From a checkpoint of a small image captioner: encoder depths [3, 6, 6].
Rows from block 10 of the image encoder, named by matrix and row number. Rows with one number belong to one attention dimension. Each number is 50 + 10 x the weight over its row's rms, rounded and kept within 0 to 99. All counts start at 0. After the name is the row's rms in percent of the matrix's.
# q: window attention query, key and value (stacked) (encoder.blocks.10.attn.qkv.weight, 768x256, the q third), inputs 64-127
# k: window attention query, key and value (stacked) (encoder.blocks.10.attn.qkv.weight, 768x256, the k third), inputs 64-127
q.8 096:32 51 64 53 29 55 50 42 62 38 51 53 54 62 55 47 55 49 46 59 52 59 54 57 45 42 63 60 48 53 54 66 36 64 43 72 28 55 43 42 57 65 70 56 27 53 28 57 45 59 44 59 59 41 48 62 46 65 57 39 35 38 63 56
k.8 099:56 35 54 45 37 66 62 39 48 54 41 42 50 64 64 50 53 49 56 39 41 35 33 44 46 57 49 52 44 49 45 33 43 40 51 49 59 57 34 30 63 72 59 57 57 52 31 51 47 48 58 60 34 46 56 55 45 49 47 35 48 45 49 45
q.9 105:61 54 46 59 47 53 51 63 50 45 42 34 47 47 66 70 37 80 67 30 53 56 53 63 56 44 61 58 63 38 38 42 65 56 69 48 55 62 49 58 53 51 78 50 44 46 40 69 48 52 43 58 43 47 52 37 47 40 54 51 38 37 40 61
k.9 101:55 41 45 48 62 48 54 46 49 46 64 49 68 45 49 64 49 55 47 55 39 52 59 60 38 29 51 29 30 55 49 59 53 54 47 59 49 27 43 44 66 52 49 37 50 46 60 52 33 62 67 52 56 59 40 47 48 49 39 58 47 55 55 34
q.10 099:60 53 36 63 44 48 56 35 46 50 55 40 47 41 57 56 47 54 52 48 66 41 55 57 35 62 34 43 57 73 56 59 69 69 51 46 54 59 60 50 59 62 54 63 45 49 42 44 42 51 54 45 54 33 42 50 44 50 50 52 41 63 45 78
k.10 101:55 49 51 42 49 47 63 53 69 47 45 61 46 69 63 28 77 44 77 48 44 44 42 52 51 68 50 52 44 61 29 49 60 27 63 73 59 36 38 53 51 56 55 43 53 59 62 69 42 61 44 50 60 50 48 68 69 46 41 52 41 47 50 50
q.11 088:50 35 42 43 39 37 36 57 48 39 50 51 45 59 50 46 48 37 63 37 61 40 39 45 44 58 51 62 43 58 54 50 31 57 50 42 56 37 44 45 48 41 60 64 57 64 56 54 48 39 19 61 53 58 44 47 58 58 67 52 44 56 46 57
k.11 086:62 58 45 62 52 63 50 36 50 39 46 48 52 59 40 38 52 54 41 45 39 43 61 34 56 63 57 49 21 53 54 31 41 36 43 50 35 39 32 43 54 48 51 71 64 73 52 59 67 52 60 64 36 43 34 51 52 53 47 54 56 42 56 48
q.12 099:45 43 39 48 40 57 54 46 60 74 70 52 44 48 45 51 42 49 64 59 48 54 38 61 46 33 47 52 54 39 62 34 49 39 51 44 43 46 52 49 61 33 50 67 50 53 35 50 51 53 59 36 58 42 61 50 56 45 38 46 41 63 58 69
k.12 095:41 60 47 40 58 53 33 39 56 58 72 53 41 58 47 44 54 63 43 58 54 58 62 52 50 37 54 42 55 28 73 47 56 63 53 49 42 56 47 57 62 44 50 64 56 39 49 44 52 48 57 25 53 41 36 48 42 51 39 63 39 60 64 28
q.13 101:64 45 47 61 56 30 44 55 58 64 55 33 64 35 44 52 38 41 50 17 47 49 73 55 59 65 35 37 48 57 49 70 45 52 64 54 49 66 57 29 58 47 59 41 43 51 50 57 47 51 39 52 53 49 43 51 46 45 66 48 45 42 53 34
k.13 108:52 46 47 37 59 50 61 44 47 57 60 48 38 39 45 59 57 45 57 53 52 55 65 52 52 44 58 47 51 57 39 56 55 47 58 48 38 50 79 41 52 36 69 61 51 41 47 44 46 41 43 42 56 57 44 48 54 53 43 43 42 38 25 50
q.14 096:43 59 52 40 46 69 38 34 44 24 63 60 53 45 48 62 41 34 47 32 54 50 48 55 46 45 54 61 70 42 71 52 53 41 21 42 66 46 46 39 67 57 68 42 45 62 57 52 48 53 34 58 50 44 54 48 58 38 51 53 41 29 60 46
k.14 101:37 38 54 50 33 44 65 38 41 55 33 32 61 32 49 58 51 52 46 49 43 37 43 59 36 62 47 43 35 54 48 24 34 27 52 40 60 46 42 48 38 58 62 61 39 51 52 57 40 61 56 55 33 32 84 46 59 44 45 58 42 46 51 52
q.15 102:52 55 44 46 41 60 39 61 63 45 44 46 59 69 65 59 47 49 57 39 48 52 50 49 55 42 51 46 64 42 67 50 51 42 49 39 52 50 49 39 36 64 59 66 72 49 43 66 53 46 51 52 39 38 36 49 64 45 39 54 49 46 31 43
k.15 097:58 45 56 39 48 44 45 69 53 39 65 52 52 53 50 48 57 41 45 37 59 57 43 50 41 56 57 38 51 49 49 45 49 55 44 45 47 66 43 65 39 57 36 31 47 44 47 37 50 63 42 45 52 37 71 49 46 44 58 46 41 68 47 30
q.16 097:43 53 46 61 52 51 50 30 50 56 58 56 47 47 47 63 57 42 52 44 39 55 35 47 38 61 65 45 66 44 47 43 54 35 60 56 47 60 54 33 45 61 47 37 68 50 31 58 38 61 40 61 64 37 73 54 66 26 56 45 51 44 58 68
k.16 089:41 61 42 46 74 46 52 60 48 43 52 40 64 61 50 46 51 48 33 47 58 49 35 54 60 57 48 38 61 48 54 68 53 54 43 50 54 73 57 44 33 44 41 58 48 60 53 34 69 54 34 35 45 38 44 56 49 50 46 45 66 60 53 50
q.17 103:49 40 59 43 51 66 63 48 46 44 46 57 59 48 58 71 52 57 55 54 51 51 43 38 59 56 48 69 70 41 36 41 88 46 43 32 47 70 44 48 73 55 71 48 58 48 72 44 53 26 49 42 45 54 66 54 52 47 52 56 48 31 47 57
k.17 105:52 45 57 59 51 46 23 40 52 59 51 40 58 36 63 41 47 57 44 44 46 37 55 60 50 44 52 27 51 51 34 47 50 50 59 55 49 45 47 42 42 44 71 40 57 47 52 41 37 59 53 60 39 54 44 49 58 50 70 57 49 53 55 20
q.18 096:50 48 50 49 68 35 56 49 42 40 42 71 49 46 48 51 49 67 46 66 60 44 48 51 48 62 36 55 70 46 41 56 51 39 64 54 48 74 50 57 53 55 31 43 57 45 48 64 45 53 52 58 64 39 54 41 40 61 38 53 40 73 53 65
k.18 096:57 48 37 47 28 54 58 39 70 57 54 34 59 46 49 57 52 59 71 61 42 63 43 42 34 43 70 50 51 47 58 51 55 41 44 64 49 40 47 45 55 49 53 40 49 45 58 48 44 53 49 54 54 48 54 61 65 57 51 34 57 47 67 41
q.19 097:48 49 58 59 42 37 64 49 59 51 43 46 73 47 68 35 57 57 52 52 26 40 64 33 41 39 51 56 50 49 39 66 60 46 70 45 54 67 65 58 44 55 35 53 56 53 67 49 66 43 43 42 34 58 52 44 63 41 54 66 45 49 65 43
k.19 097:46 50 52 53 57 50 31 58 55 42 43 74 33 64 58 35 43 44 64 70 65 65 31 31 44 48 34 28 55 61 38 57 60 66 43 56 31 37 56 34 72 40 45 32 52 49 61 41 70 53 52 52 39 42 55 53 51 61 50 46 50 61 68 42
q.20 103:60 51 44 51 46 54 49 44 45 58 48 48 37 21 40 60 40 35 55 55 47 68 47 68 75 46 36 21 36 51 42 52 44 57 53 43 42 54 54 47 66 53 63 53 32 57 45 58 36 44 50 54 27 38 51 56 51 43 52 28 41 48 37 61
k.20 105:51 53 62 38 38 46 50 39 68 63 45 56 36 45 69 52 62 54 53 50 40 61 72 60 47 48 49 75 44 51 25 48 51 41 48 66 42 50 62 54 60 53 58 47 49 45 55 39 39 49 74 43 42 44 41 53 52 57 70 65 47 44 47 55
q.21 099:56 36 45 45 41 64 44 53 59 55 57 57 41 54 49 55 42 65 61 48 52 35 30 44 42 47 40 38 58 50 53 60 61 53 64 62 48 56 61 46 61 54 68 71 36 37 40 48 52 60 54 58 44 32 60 60 35 56 71 48 53 48 37 58
k.21 106:62 65 53 50 63 50 54 55 44 51 45 41 53 60 55 35 33 41 52 33 46 28 37 41 67 54 49 39 55 69 33 49 38 42 43 56 35 58 41 60 52 51 54 65 52 71 37 61 45 53 38 57 58 44 50 46 54 56 34 50 47 49 47 39
q.22 098:52 52 39 31 58 46 62 62 45 47 50 34 47 37 51 66 41 40 49 36 54 51 59 48 55 69 21 60 44 61 50 64 38 57 58 49 51 50 44 51 56 54 66 59 46 42 51 55 40 47 51 34 30 53 53 56 42 61 43 55 40 42 53 59
k.22 095:45 55 50 73 43 64 62 44 68 50 52 55 55 42 42 48 72 56 46 35 41 51 53 51 50 39 64 33 22 49 51 40 49 49 39 66 55 51 63 30 50 50 74 54 58 45 60 44 44 38 69 56 54 65 45 44 51 54 55 51 60 58 53 36
q.23 106:38 44 68 47 51 51 64 61 68 52 43 67 49 59 43 43 45 53 50 56 39 54 52 45 56 46 43 52 51 42 49 55 60 28 41 64 47 46 34 39 48 60 45 57 52 47 40 63 50 54 54 59 55 44 53 51 52 60 30 62 46 52 38 38
k.23 103:52 49 49 68 36 37 65 50 40 61 62 42 52 37 35 51 52 61 50 58 44 67 40 59 69 41 39 42 54 44 54 45 51 44 35 54 31 36 42 56 53 53 53 44 46 55 39 58 38 51 52 53 43 58 66 54 46 52 44 37 51 60 58 49
q.24 095:33 50 48 37 46 59 55 46 51 34 58 50 41 64 44 34 63 44 46 35 49 31 51 60 40 54 55 36 45 42 53 52 44 44 51 59 41 47 23 45 38 53 36 70 44 55 26 50 41 48 51 52 59 55 57 50 57 42 49 59 47 54 47 47
k.24 101:41 57 36 65 37 51 63 42 56 40 45 34 59 59 54 66 53 49 36 44 53 57 57 60 60 58 63 56 49 37 50 41 54 55 46 39 47 66 38 49 51 48 30 53 47 48 39 48 42 42 55 45 51 44 48 52 36 57 60 49 57 54 71 67
q.25 094:43 45 45 59 45 60 56 39 51 48 59 62 49 62 60 50 44 44 58 55 53 60 41 49 38 54 49 61 61 61 31 52 45 58 44 57 61 50 26 58 49 57 69 54 44 57 41 66 31 63 41 64 52 47 44 43 56 31 63 55 35 44 57 51
k.25 094:51 45 54 54 63 40 62 68 46 34 31 58 50 59 39 51 62 55 45 60 52 41 49 38 46 47 59 58 50 54 53 63 48 41 56 57 38 33 59 60 54 29 51 40 20 64 45 64 54 58 53 56 45 48 46 47 47 57 58 53 56 65 51 31
q.26 101:53 51 36 34 48 58 58 42 34 45 57 53 49 63 60 52 60 53 42 55 49 31 46 39 64 46 46 62 46 40 58 48 46 57 48 49 46 46 43 56 53 44 47 40 61 62 71 53 51 57 57 26 55 62 53 68 58 31 53 56 44 55 54 36
k.26 095:40 49 45 51 45 46 50 60 49 52 68 61 29 57 54 47 67 47 75 56 68 50 54 49 58 54 51 54 55 56 31 50 47 65 37 45 56 54 64 45 53 58 42 38 46 44 28 54 72 42 50 44 60 29 57 50 56 60 68 66 34 49 72 61
q.27 100:60 56 70 39 57 64 54 58 33 52 57 53 43 57 43 44 40 48 39 31 46 45 43 41 56 61 34 51 58 60 61 36 44 39 66 33 55 53 59 71 30 54 46 57 41 60 35 56 50 66 45 60 65 51 49 42 37 42 52 47 61 38 53 58
k.27 100:29 51 49 48 42 59 49 43 56 69 46 30 49 52 49 28 46 49 48 39 30 58 54 46 90 59 53 48 57 61 66 51 35 42 53 72 60 51 36 57 47 37 47 56 40 36 49 58 44 72 49 41 49 42 32 49 54 53 45 45 53 61 78 56
q.28 090:46 45 60 69 47 30 48 32 36 49 43 47 52 42 44 50 51 58 58 59 46 58 48 57 54 51 61 60 43 41 47 56 51 42 52 35 29 51 32 39 60 58 52 44 39 69 61 44 34 45 49 49 39 34 63 48 54 58 46 36 58 48 43 50
k.28 090:41 43 52 33 41 41 43 54 66 62 20 43 55 46 57 50 57 68 44 53 50 63 48 47 54 58 46 66 49 47 45 59 47 46 52 49 63 39 64 42 31 30 57 34 52 65 36 47 59 53 47 50 29 52 56 53 49 66 55 49 33 44 36 61
q.29 098:69 47 43 51 45 35 56 55 66 70 59 42 43 53 60 63 49 52 32 72 54 39 49 32 54 52 46 63 39 47 46 55 53 60 56 41 63 34 56 58 64 35 41 42 38 51 59 47 53 53 69 41 50 46 62 35 71 55 60 53 65 40 47 42
k.29 102:48 48 55 51 58 46 52 60 54 47 50 62 45 35 40 42 48 54 55 47 63 54 61 32 65 55 46 55 73 36 62 48 40 48 45 58 38 42 67 50 57 44 46 26 50 37 41 76 60 37 50 38 49 50 44 42 55 60 48 39 42 46 52 59
q.30 106:39 44 54 58 48 34 72 53 43 37 51 41 64 55 35 49 57 56 46 57 42 54 44 54 41 48 66 62 38 68 57 65 41 52 67 62 45 53 53 47 54 47 31 52 34 47 57 59 55 53 26 50 48 56 71 55 39 54 52 46 45 35 63 45
k.30 100:46 57 55 58 33 61 38 61 53 49 53 50 47 39 55 49 47 60 32 45 44 48 59 45 39 34 55 42 35 49 54 45 42 48 42 58 30 35 58 37 44 47 43 41 50 38 65 61 65 47 60 60 60 69 54 57 46 75 42 55 63 44 62 37
q.31 094:53 48 59 62 55 55 66 52 50 49 62 53 51 45 48 46 37 52 61 65 56 53 50 56 60 56 55 44 51 63 38 52 52 49 48 49 54 53 45 37 46 68 32 49 51 46 60 73 49 58 37 54 68 46 65 45 30 48 66 48 49 34 33 39
k.31 096:44 57 57 29 57 51 42 45 37 56 64 56 40 52 55 42 56 50 46 45 50 50 43 72 49 37 56 36 53 46 63 32 60 36 62 49 61 55 57 48 35 53 51 37 37 35 62 60 62 50 36 51 53 51 59 53 60 55 49 62 46 39 46 51
q.32 082:51 60 31 56 29 66 59 74 65 50 39 40 37 52 55 51 44 58 48 67 52 36 48 61 58 47 64 39 55 43 50 51 70 36 58 46 67 51 45 60 46 36 40 54 72 48 55 42 54 45 48 34 55 53 43 51 52 59 33 53 40 49 49 44
k.32 091:50 37 47 56 49 37 53 51 50 48 58 55 49 55 49 67 38 50 52 50 72 47 37 52 52 47 30 47 39 58 49 55 61 52 49 41 32 51 53 76 58 56 57 53 47 46 60 56 43 38 57 48 54 81 51 58 50 51 35 70 47 57 45 55
q.33 110:51 61 50 39 37 55 62 56 54 64 44 57 31 47 58 38 73 53 48 36 51 65 50 40 54 35 34 32 48 56 53 44 50 49 46 37 65 48 52 55 34 56 47 59 53 46 50 40 46 69 60 30 49 34 43 60 50 44 51 62 64 58 58 55
k.33 114:37 55 50 53 49 60 57 50 59 63 33 57 56 51 60 34 45 65 65 49 53 47 24 38 69 49 43 41 44 36 46 54 65 43 47 54 51 74 55 47 74 36 59 50 68 41 61 51 58 53 65 54 34 46 41 51 37 32 59 41 63 51 48 47
q.34 099:49 53 29 49 55 46 55 46 40 42 59 29 33 41 43 51 50 38 41 66 47 54 73 61 62 60 41 57 48 58 47 43 53 64 42 49 54 42 43 68 50 56 58 62 39 54 43 53 46 66 21 50 51 54 54 51 55 07 47 54 45 59 69 76
k.34 107:50 57 35 65 40 59 52 58 43 49 54 49 54 43 40 52 67 53 64 48 39 67 77 36 48 46 56 42 51 54 47 53 57 35 60 47 49 48 62 66 49 50 34 58 39 46 75 56 39 48 58 39 56 66 42 52 33 57 51 70 51 53 67 52
q.35 101:57 49 38 54 54 48 46 55 60 47 52 43 41 28 61 32 56 55 61 48 52 56 56 55 46 49 64 40 45 49 52 57 53 59 43 40 52 39 30 46 51 32 58 67 62 62 49 32 46 45 33 50 49 61 43 39 52 58 56 52 47 45 64 53
k.35 098:45 53 49 45 41 58 39 37 58 49 60 50 45 35 60 46 48 35 27 40 61 56 45 64 40 44 27 39 47 30 49 49 60 39 58 44 38 44 42 72 61 46 50 47 59 48 42 46 41 54 60 46 46 57 76 50 48 58 48 48 50 45 44 40
q.36 102:46 49 51 54 44 43 42 53 54 24 41 42 39 57 47 57 53 37 41 52 42 64 36 43 57 53 45 55 48 53 76 48 51 34 45 46 60 53 43 28 66 62 31 54 50 54 45 59 59 58 50 39 60 59 44 41 57 59 34 21 49 44 70 53
k.36 099:37 59 42 49 41 43 45 48 50 36 53 60 61 51 44 52 68 54 41 50 42 46 66 54 56 59 55 57 37 44 59 64 32 59 58 59 36 49 52 59 43 51 54 68 21 59 44 44 51 61 61 44 41 41 60 47 48 56 56 47 41 61 48 39
q.37 102:20 54 66 42 45 63 53 34 59 38 41 60 52 51 47 40 47 56 49 32 45 50 52 31 54 52 60 54 50 53 45 53 40 62 74 59 49 57 63 61 45 57 52 55 36 34 54 52 52 52 54 67 58 60 46 60 44 42 58 36 61 36 49 60
k.37 101:68 64 56 49 42 56 63 46 53 42 56 57 45 47 38 56 49 46 65 58 57 58 33 38 50 33 55 73 56 52 34 47 44 60 47 53 45 55 44 37 67 39 56 70 37 44 38 57 47 66 38 57 40 58 37 58 36 32 44 51 58 72 43 34
q.38 094:49 49 55 60 62 44 48 49 44 55 68 31 53 40 57 52 54 68 38 52 43 43 51 60 23 57 58 57 55 53 70 37 62 65 38 63 42 53 55 53 60 56 56 45 37 66 58 39 51 58 58 46 79 37 55 46 60 50 45 41 48 40 41 44
k.38 087:53 32 41 52 61 56 51 58 67 56 62 32 46 59 58 48 37 49 51 61 41 74 44 47 41 51 43 53 52 52 31 61 68 50 48 53 58 42 38 46 33 68 29 50 48 44 39 61 49 42 60 51 64 59 49 66 51 56 49 53 56 50 39 56
q.39 108:40 39 44 47 68 38 41 41 51 51 39 46 55 37 47 65 24 56 54 70 54 54 46 54 37 58 45 43 74 38 37 40 49 59 76 62 35 47 52 39 70 47 46 70 41 54 52 39 23 49 46 57 40 50 75 47 64 45 49 46 58 28 60 55
k.39 106:44 51 51 57 58 39 44 40 39 42 40 47 54 45 58 56 68 43 53 56 47 44 68 33 40 45 58 52 55 48 48 62 45 28 66 58 56 30 52 46 46 51 24 50 48 46 42 62 41 59 54 52 29 37 49 49 52 58 45 64 56 57 53 55
q.40 096:49 43 47 43 55 36 46 56 58 54 71 41 65 65 47 42 53 49 47 57 61 51 65 49 55 48 59 73 48 36 31 58 34 56 69 62 53 57 50 58 47 52 29 51 42 59 61 37 48 68 41 44 46 71 55 53 52 47 51 66 62 47 58 40
k.40 096:55 65 37 67 42 58 38 52 37 39 48 49 60 41 39 53 59 64 66 49 72 75 43 49 33 53 52 26 59 37 58 53 40 52 40 36 48 42 59 51 57 51 42 46 49 55 54 38 59 53 55 51 40 48 71 34 54 72 45 43 59 49 69 57
q.41 097:43 73 33 28 47 62 61 54 49 63 38 72 46 47 41 54 59 50 42 43 39 54 23 53 60 54 51 42 54 48 65 36 40 44 72 43 63 45 45 50 39 43 36 47 46 60 45 55 30 54 46 38 42 53 57 56 55 57 46 60 38 41 61 42
k.41 105:34 60 60 53 51 41 45 60 53 46 41 50 46 42 43 47 52 49 40 53 52 27 47 54 62 52 52 63 63 54 47 55 47 41 49 50 46 35 56 47 70 53 77 38 52 43 45 48 61 60 50 39 65 67 61 61 46 34 42 51 59 54 23 60
q.42 099:49 37 68 59 38 54 48 58 46 49 50 49 47 52 58 53 41 48 66 43 44 45 52 54 50 49 75 47 61 36 68 35 64 57 50 52 53 54 41 36 44 53 48 61 48 70 31 49 49 52 40 53 57 43 70 27 47 63 52 67 38 47 22 58
k.42 097:56 61 35 45 45 51 32 52 51 56 70 49 51 58 72 52 58 63 40 44 47 58 53 42 52 53 59 41 57 55 45 52 70 46 53 50 54 40 58 50 43 48 49 35 48 46 50 58 56 43 46 40 47 51 28 57 63 34 50 56 39 70 47 54
q.43 091:48 43 33 56 49 26 34 55 65 31 43 55 54 53 57 33 56 59 43 51 31 64 60 49 52 52 63 43 72 37 52 41 60 57 70 36 34 66 26 56 54 48 34 52 45 74 58 51 32 54 55 60 45 52 30 45 54 43 51 57 48 49 55 60
k.43 090:56 50 41 56 54 58 48 47 53 58 59 37 46 46 59 66 41 50 44 40 53 52 47 52 28 29 56 44 41 58 59 48 40 36 57 52 54 53 28 42 48 49 49 60 37 30 46 54 47 62 47 67 45 56 38 58 35 48 52 43 43 55 43 54
q.44 100:47 57 57 52 62 42 58 31 57 55 70 56 39 42 44 52 64 37 37 54 46 54 47 53 65 41 42 48 30 51 63 42 46 46 39 52 42 50 76 67 58 46 40 53 39 49 45 39 69 49 63 41 63 55 50 48 48 43 49 34 57 59 47 51
k.44 099:48 38 60 49 51 54 42 46 55 50 52 51 39 51 66 44 51 41 58 49 47 71 44 57 58 72 40 61 41 50 43 37 43 57 40 41 33 65 40 59 58 39 61 62 31 43 65 50 54 44 61 24 54 51 52 54 56 52 45 36 65 60 55 61
q.45 096:48 36 55 52 66 57 52 51 44 48 50 61 41 54 56 46 42 33 56 47 45 48 65 38 58 47 54 41 39 55 35 35 50 54 53 36 38 57 55 65 58 47 40 68 39 46 47 68 56 42 55 53 46 45 63 74 29 44 54 48 39 51 58 55
k.45 096:49 60 49 65 45 60 63 33 46 40 40 43 46 46 57 44 51 42 36 49 33 61 46 48 57 40 51 52 48 59 28 61 69 50 72 51 25 45 47 43 64 56 68 52 60 52 35 50 36 41 51 43 45 44 38 48 29 45 46 48 43 44 58 56
q.46 085:37 43 38 52 62 52 60 29 49 47 59 68 53 57 51 60 56 56 47 57 73 51 31 46 50 57 42 58 50 38 51 47 36 32 59 32 60 49 40 48 50 34 50 20 43 50 52 67 30 47 63 46 51 62 35 51 37 44 42 52 52 51 42 57
k.46 082:44 55 55 63 58 45 46 48 33 67 39 69 50 50 30 72 37 61 87 42 57 52 56 62 54 52 46 49 47 49 54 51 45 37 47 45 56 26 50 43 55 51 41 51 61 45 43 45 45 53 34 48 61 55 38 55 51 46 47 45 32 35 53 67
q.47 092:44 54 65 62 63 40 54 37 36 40 47 16 62 37 48 58 54 59 47 45 52 38 48 43 59 64 33 70 47 53 45 47 46 49 37 37 49 48 46 63 39 55 39 41 69 60 52 46 48 50 50 44 68 45 52 35 37 43 49 53 48 46 47 37
k.47 093:44 35 50 42 42 34 57 51 74 58 61 41 47 36 50 46 49 35 54 72 59 65 55 42 52 45 48 63 54 48 68 48 63 59 51 29 53 58 69 52 53 36 50 49 55 65 50 35 60 39 52 41 51 64 45 29 56 55 58 65 49 48 61 50
q.48 098:39 71 48 66 30 50 60 46 63 57 46 31 63 56 53 46 32 56 49 55 59 57 47 39 51 48 54 59 41 44 64 52 64 52 48 38 39 39 45 46 43 46 51 43 45 60 41 37 61 57 60 38 61 59 40 38 59 31 46 40 72 52 59 57
k.48 091:54 48 46 52 64 50 46 45 45 59 33 69 43 62 53 56 48 47 45 44 33 48 49 35 50 46 28 49 50 50 50 56 41 45 57 25 29 44 63 44 43 55 60 38 46 55 49 49 57 59 37 61 35 57 57 50 60 56 36 69 40 51 55 66
q.49 088:25 38 58 36 59 47 50 53 53 53 61 34 67 53 64 28 52 48 46 47 44 46 54 49 41 43 63 52 41 44 59 43 44 47 48 52 56 57 42 43 60 56 49 59 59 53 43 41 48 57 45 60 59 60 59 30 42 61 44 43 61 57 49 51
k.49 090:49 53 38 48 44 38 26 42 54 38 50 55 56 44 51 50 50 55 53 60 59 46 48 34 54 28 67 55 47 54 61 58 56 51 49 45 46 55 60 68 36 47 35 72 42 55 59 53 67 46 38 62 35 46 36 46 54 56 53 47 66 68 50 31
q.50 083:62 53 61 50 53 58 54 47 48 56 47 53 50 36 68 55 56 41 42 47 42 54 48 38 47 46 43 59 56 52 43 55 57 50 55 57 59 71 50 61 46 64 46 34 37 41 55 33 53 46 58 61 39 55 50 59 47 42 61 52 57 32 71 42
k.50 089:55 53 39 71 39 53 60 47 49 43 41 54 50 48 40 54 52 51 65 56 47 32 30 44 50 56 41 73 57 51 43 76 34 49 40 53 81 49 38 41 50 43 45 49 56 38 41 41 53 60 51 48 45 54 58 38 53 69 47 36 42 46 49 43
q.51 097:33 60 56 58 52 52 55 51 28 63 45 39 44 49 48 62 32 61 49 59 45 53 54 67 35 37 40 38 28 67 58 65 46 44 52 48 56 53 55 51 47 52 69 30 48 54 71 60 63 45 59 58 35 63 43 41 32 48 50 39 64 62 30 46
k.51 097:45 46 35 44 58 41 50 65 55 66 20 49 49 51 59 49 60 42 47 54 70 66 59 35 69 48 34 44 56 64 56 35 52 49 54 68 61 62 62 42 24 63 41 41 49 48 57 38 65 38 60 55 66 47 43 41 38 40 47 56 29 39 43 43
q.52 096:48 40 55 31 68 54 52 55 43 45 51 40 58 44 47 64 33 57 38 38 47 39 44 37 53 59 46 55 55 38 63 37 54 66 51 39 27 45 58 37 65 40 26 62 61 56 56 37 39 55 49 47 54 55 69 35 38 41 44 44 58 45 46 50
k.52 091:33 69 40 54 54 46 34 32 52 66 45 53 46 52 56 40 57 39 43 41 53 47 59 51 53 53 33 43 38 52 62 41 37 56 67 62 49 42 56 52 62 37 59 65 41 38 52 62 38 50 44 52 30 55 35 44 44 56 45 48 56 51 65 72
q.53 099:36 58 41 35 51 48 40 63 69 43 52 53 50 35 46 42 59 36 41 58 32 53 39 49 49 52 55 57 33 53 51 44 37 22 47 49 43 42 56 57 49 45 73 64 41 45 60 66 43 36 53 58 29 62 52 79 54 47 38 36 18 58 64 61
k.53 093:48 46 65 57 41 52 34 62 53 41 50 40 62 50 45 52 55 42 33 48 42 39 54 51 64 44 48 61 30 41 30 62 55 52 50 39 42 58 32 40 49 66 58 34 58 61 38 52 59 47 64 41 58 51 58 52 27 41 48 45 67 45 44 45
q.54 100:47 51 54 43 36 37 63 60 45 41 51 55 47 59 39 54 54 70 66 39 55 50 46 59 41 48 50 53 64 59 69 56 35 58 58 46 54 66 55 41 56 47 57 42 47 55 53 44 61 47 58 42 56 48 45 36 54 57 56 50 51 27 27 31
k.54 100:56 47 56 55 71 47 58 29 52 47 52 43 43 63 40 57 38 59 57 37 52 43 48 48 43 58 53 33 39 49 57 31 31 55 57 48 49 51 36 55 59 45 39 60 45 53 50 32 67 66 41 31 63 33 49 31 45 41 32 42 57 59 46 25
q.55 102:41 50 54 72 54 41 44 31 49 49 46 55 47 68 39 42 45 51 53 62 36 52 47 62 52 54 49 64 50 52 64 51 51 36 62 43 43 56 45 56 61 49 56 59 51 50 49 49 61 60 58 52 66 49 66 41 50 33 51 48 54 27 49 68
k.55 101:55 57 52 54 73 46 57 59 50 38 42 42 59 62 54 52 36 32 40 56 38 66 30 54 49 43 52 44 66 53 59 54 37 57 65 41 20 50 39 46 36 46 55 62 54 71 65 54 40 46 46 37 46 54 46 44 44 59 31 63 50 62 57 41
q.56 104:49 59 35 47 46 32 50 42 49 50 71 61 54 42 69 50 53 44 66 36 45 39 79 49 42 53 37 46 47 41 50 57 44 58 47 44 53 41 34 47 47 62 43 35 56 46 52 59 35 54 60 47 30 36 63 61 45 55 71 62 39 50 35 53
k.56 095:52 49 46 45 56 40 58 42 41 59 53 47 54 42 42 35 51 66 71 45 48 44 58 59 42 56 47 37 33 70 49 29 61 44 28 62 56 42 54 60 56 52 49 54 56 42 55 62 49 36 62 60 29 45 57 54 51 60 49 44 46 52 47 59
q.57 105:67 47 39 45 41 46 62 61 54 34 39 59 37 60 40 68 42 54 42 50 43 45 37 69 63 46 47 36 42 39 48 44 46 54 57 46 57 55 44 46 53 61 40 38 59 68 51 61 40 49 54 58 56 54 51 63 48 59 52 55 36 44 36 51
k.57 108:67 50 55 47 67 39 48 54 37 51 51 59 52 61 32 41 38 61 36 30 54 46 29 42 70 62 49 53 28 47 65 32 47 49 52 51 51 40 36 45 58 56 44 33 52 50 49 58 50 50 64 41 53 46 45 51 49 33 56 45 41 56 47 50
q.58 099:47 46 46 39 46 48 40 54 48 45 44 40 36 51 37 57 58 43 34 51 36 50 40 52 64 54 49 45 43 54 37 68 50 46 33 62 44 39 36 40 51 52 66 57 66 42 65 48 51 55 46 65 66 43 56 35 62 42 70 24 47 51 27 52
k.58 096:69 41 40 42 45 46 58 51 59 46 70 47 56 55 45 72 39 70 53 47 50 45 65 47 57 40 68 62 39 49 55 55 46 56 43 36 49 60 54 69 24 45 54 47 45 61 55 47 48 58 51 69 39 42 42 48 56 57 64 65 66 40 44 50
q.59 094:55 64 43 46 48 48 60 48 52 41 54 52 43 65 59 40 60 58 35 57 34 51 40 56 51 55 63 48 45 48 53 52 48 45 57 37 65 66 49 46 70 51 59 57 52 65 67 54 47 56 47 48 34 50 43 46 64 41 31 30 41 45 50 50
k.59 099:39 35 53 52 49 50 42 54 51 43 34 50 54 70 52 59 43 53 65 43 69 54 31 54 56 43 60 64 47 77 48 43 30 51 47 39 69 52 49 65 42 55 46 58 44 36 59 47 55 60 49 45 40 56 74 51 53 51 46 57 32 60 62 51
q.60 087:41 71 40 56 48 46 62 53 50 52 48 66 39 71 51 33 54 46 68 70 50 56 45 61 52 39 34 44 61 58 45 51 49 44 69 51 51 48 44 50 48 59 47 64 52 35 78 47 50 57 52 40 27 49 38 72 52 44 63 48 49 69 46 53
k.60 089:69 57 40 59 37 40 52 47 46 43 41 45 57 64 58 58 73 47 85 74 47 55 46 53 56 66 56 68 71 38 53 50 53 44 35 52 48 57 52 62 49 51 42 63 47 54 41 58 53 61 54 59 50 63 48 55 36 57 51 46 38 28 43 42